Rows from expert 14 of block 11 of the image encoder, named by matrix and row number. Rows with one number belong to one neuron. Each number is 200 + 20 x the weight over its row's rms, rounded and kept within 0 to 999. All counts start at 0. After the name is the row's rms in percent of the matrix's.
# gate: expert gate (encoder.blocks.11.mlp.gate, 16x384x384), inputs 128-255
# up: expert up (encoder.blocks.11.mlp.up, 16x384x384), inputs 128-255
# down: expert down (encoder.blocks.11.mlp.down, 16x384x384, transposed), outputs 128-255
gate.11,095,218,197,202,213,188,232,168,198,199,200,206,192,223,216,200,213,170,196,178,194,199,194,198,210,184,137,166,214,179,205,177,203,205,153,178,190,216,195,189,222,189,210,198,260,205,199,196,210,194,202,165,196,218,214,208,193,210,202,215,223,194,196,222,226,156,205,183,213,213,192,194,178,155,183,228,180,164,207,202,198,184,211,226,210,200,242,177,215,174,219,234,210,182,181,180,186,203,193,213,233,198,166,177,177,173,199,209,167,166,196,175,204,241,240,190,230,223,215,207,210,163,212,191,192,206,195,212,194
gate.12,101,244,202,203,233,181,211,174,198,207,165,189,204,230,209,196,223,227,193,195,189,197,175,223,212,208,147,171,209,186,174,159,184,201,199,186,197,223,165,228,206,167,180,210,215,204,208,167,196,175,204,202,216,213,198,213,176,234,207,199,222,208,186,253,240,188,227,194,190,197,194,223,175,171,209,234,205,168,167,222,174,216,190,207,222,187,227,204,216,212,220,221,210,206,194,178,195,219,211,194,222,234,167,204,198,168,206,242,200,176,202,210,207,188,237,209,222,217,186,171,183,187,202,203,217,181,156,200,190
gate.13,092,207,232,214,187,172,191,191,200,236,167,198,189,213,183,177,188,233,194,232,213,235,196,209,188,209,170,185,191,200,173,159,202,237,208,200,184,220,157,235,243,173,171,186,179,170,209,190,204,206,215,211,166,203,189,214,188,206,197,189,207,214,178,198,242,219,199,204,179,205,201,232,202,183,163,220,219,214,208,223,178,195,170,182,207,217,249,214,223,217,212,194,196,212,202,184,188,158,183,185,198,199,154,204,184,179,196,194,159,177,176,180,213,193,218,229,194,187,162,203,194,193,230,187,173,170,213,214,187
gate.14,097,206,199,179,215,175,267,176,198,193,185,198,192,195,178,194,256,170,184,223,166,210,174,213,243,193,166,183,215,173,211,188,198,209,170,145,187,208,195,217,180,186,194,220,245,200,232,195,192,186,233,196,199,225,208,213,212,235,210,214,205,229,181,225,211,190,214,196,218,227,198,188,186,197,191,221,161,200,213,200,201,204,207,209,210,171,217,213,203,187,202,234,174,217,207,189,213,189,214,184,232,205,178,204,166,177,185,216,189,192,204,180,178,205,175,169,186,202,210,213,206,177,194,183,189,184,205,216,172
up.11,121,200,206,208,239,207,223,204,193,200,174,191,183,225,206,230,217,166,185,204,187,239,203,214,196,220,172,182,206,181,189,156,220,211,178,185,189,200,150,219,217,161,181,190,210,197,178,206,234,173,224,172,179,192,202,219,185,198,210,184,199,197,200,199,208,165,198,205,213,205,184,188,200,164,162,225,186,194,219,218,217,184,184,212,203,199,242,189,218,209,197,210,185,196,183,155,182,180,179,171,208,211,162,165,188,181,212,189,179,171,164,191,221,206,225,224,186,229,184,216,175,172,203,198,184,209,213,218,192
up.12,098,207,184,218,209,203,181,184,209,205,173,190,195,237,230,185,204,206,197,179,208,231,203,199,193,215,138,212,211,199,201,146,218,205,231,193,230,191,185,223,244,180,187,203,190,219,192,183,197,183,204,186,190,181,174,213,170,182,193,203,207,165,199,213,225,205,208,193,202,200,184,214,227,175,201,239,194,156,192,180,200,176,206,233,191,189,222,179,207,176,217,220,216,181,212,157,183,223,221,199,182,179,161,171,196,190,209,222,166,168,179,196,216,210,260,191,229,232,195,192,198,187,206,209,209,179,160,203,196
up.13,072,171,173,224,219,191,195,190,170,208,209,213,190,153,195,224,221,168,170,203,185,178,189,180,179,187,211,193,203,211,209,217,205,175,209,195,186,194,232,215,226,198,235,197,223,203,201,245,195,168,201,223,213,205,194,197,220,202,184,215,199,193,212,199,198,182,207,199,216,211,253,230,187,157,170,217,185,169,178,181,181,210,189,221,221,193,212,210,215,189,191,222,245,215,210,169,158,216,193,188,212,214,203,194,198,209,195,228,184,144,175,207,188,205,244,205,236,215,213,195,205,197,211,208,193,223,207,220,208
up.14,121,210,221,228,188,201,164,217,206,201,227,190,234,202,212,195,142,232,221,191,222,194,217,217,167,219,210,221,181,232,193,216,178,186,194,255,212,204,171,173,203,203,206,200,154,169,169,173,197,219,185,212,201,213,198,189,183,200,211,209,218,203,186,190,205,212,212,188,165,140,189,211,195,201,230,192,239,203,176,214,179,194,182,204,214,216,196,221,217,177,213,174,215,199,183,211,211,206,198,228,202,214,206,171,235,221,190,206,221,224,244,190,210,202,211,224,189,186,180,193,224,242,215,198,212,204,194,178,190
down.11,114,203,214,239,210,192,208,238,221,183,187,200,188,213,161,203,206,206,189,197,196,202,198,197,203,206,173,193,182,191,174,199,223,220,182,201,185,188,156,215,189,195,228,229,198,190,155,195,223,224,214,172,174,206,199,228,192,241,198,203,173,184,158,189,223,219,205,179,217,199,174,194,209,204,178,218,170,209,222,225,200,175,177,182,218,218,224,209,221,210,211,215,215,189,203,199,193,202,166,155,232,209,158,175,207,204,199,166,193,194,159,188,252,232,235,247,187,209,187,214,200,222,209,183,190,200,206,204,208
down.12,090,227,214,211,224,164,228,183,217,198,148,171,188,238,189,212,226,218,172,203,186,224,185,219,202,213,174,177,196,186,206,159,211,242,206,205,202,229,164,194,204,167,176,223,219,207,220,198,194,178,219,175,206,217,205,236,205,217,182,180,186,190,186,208,232,190,223,199,188,203,178,180,201,223,209,195,171,189,201,169,245,209,166,202,232,184,230,177,199,222,223,179,217,159,193,195,171,210,203,193,232,200,209,169,222,152,195,217,214,159,211,202,197,209,220,195,209,181,214,186,167,196,195,201,228,228,170,206,160
down.13,079,196,199,171,174,202,150,238,220,217,184,190,202,212,195,199,184,171,195,221,187,173,210,163,181,206,176,217,205,206,226,206,211,202,205,184,249,199,198,193,206,189,241,187,195,198,206,218,162,207,196,253,204,201,163,184,214,159,215,194,197,228,210,195,178,193,189,198,215,209,197,174,198,169,182,208,244,172,192,220,211,194,201,200,205,179,186,217,192,170,203,222,191,187,184,189,234,208,218,211,156,190,176,184,231,208,196,244,187,193,217,186,205,190,163,189,215,211,187,213,227,189,192,235,204,169,183,227,187
down.14,123,168,194,207,226,237,216,229,202,184,218,188,233,213,208,208,184,187,171,210,196,207,211,216,229,211,188,180,185,229,220,186,189,191,194,251,226,151,185,193,206,199,223,164,168,194,196,197,209,205,193,214,201,171,196,173,176,156,203,171,196,183,220,199,176,196,194,262,184,206,209,203,210,205,208,210,208,201,195,239,205,216,178,211,203,174,190,194,204,158,209,182,209,217,212,194,182,204,199,217,128,198,181,194,206,227,196,193,183,211,208,200,203,177,181,208,173,199,189,207,217,213,176,153,217,208,218,182,192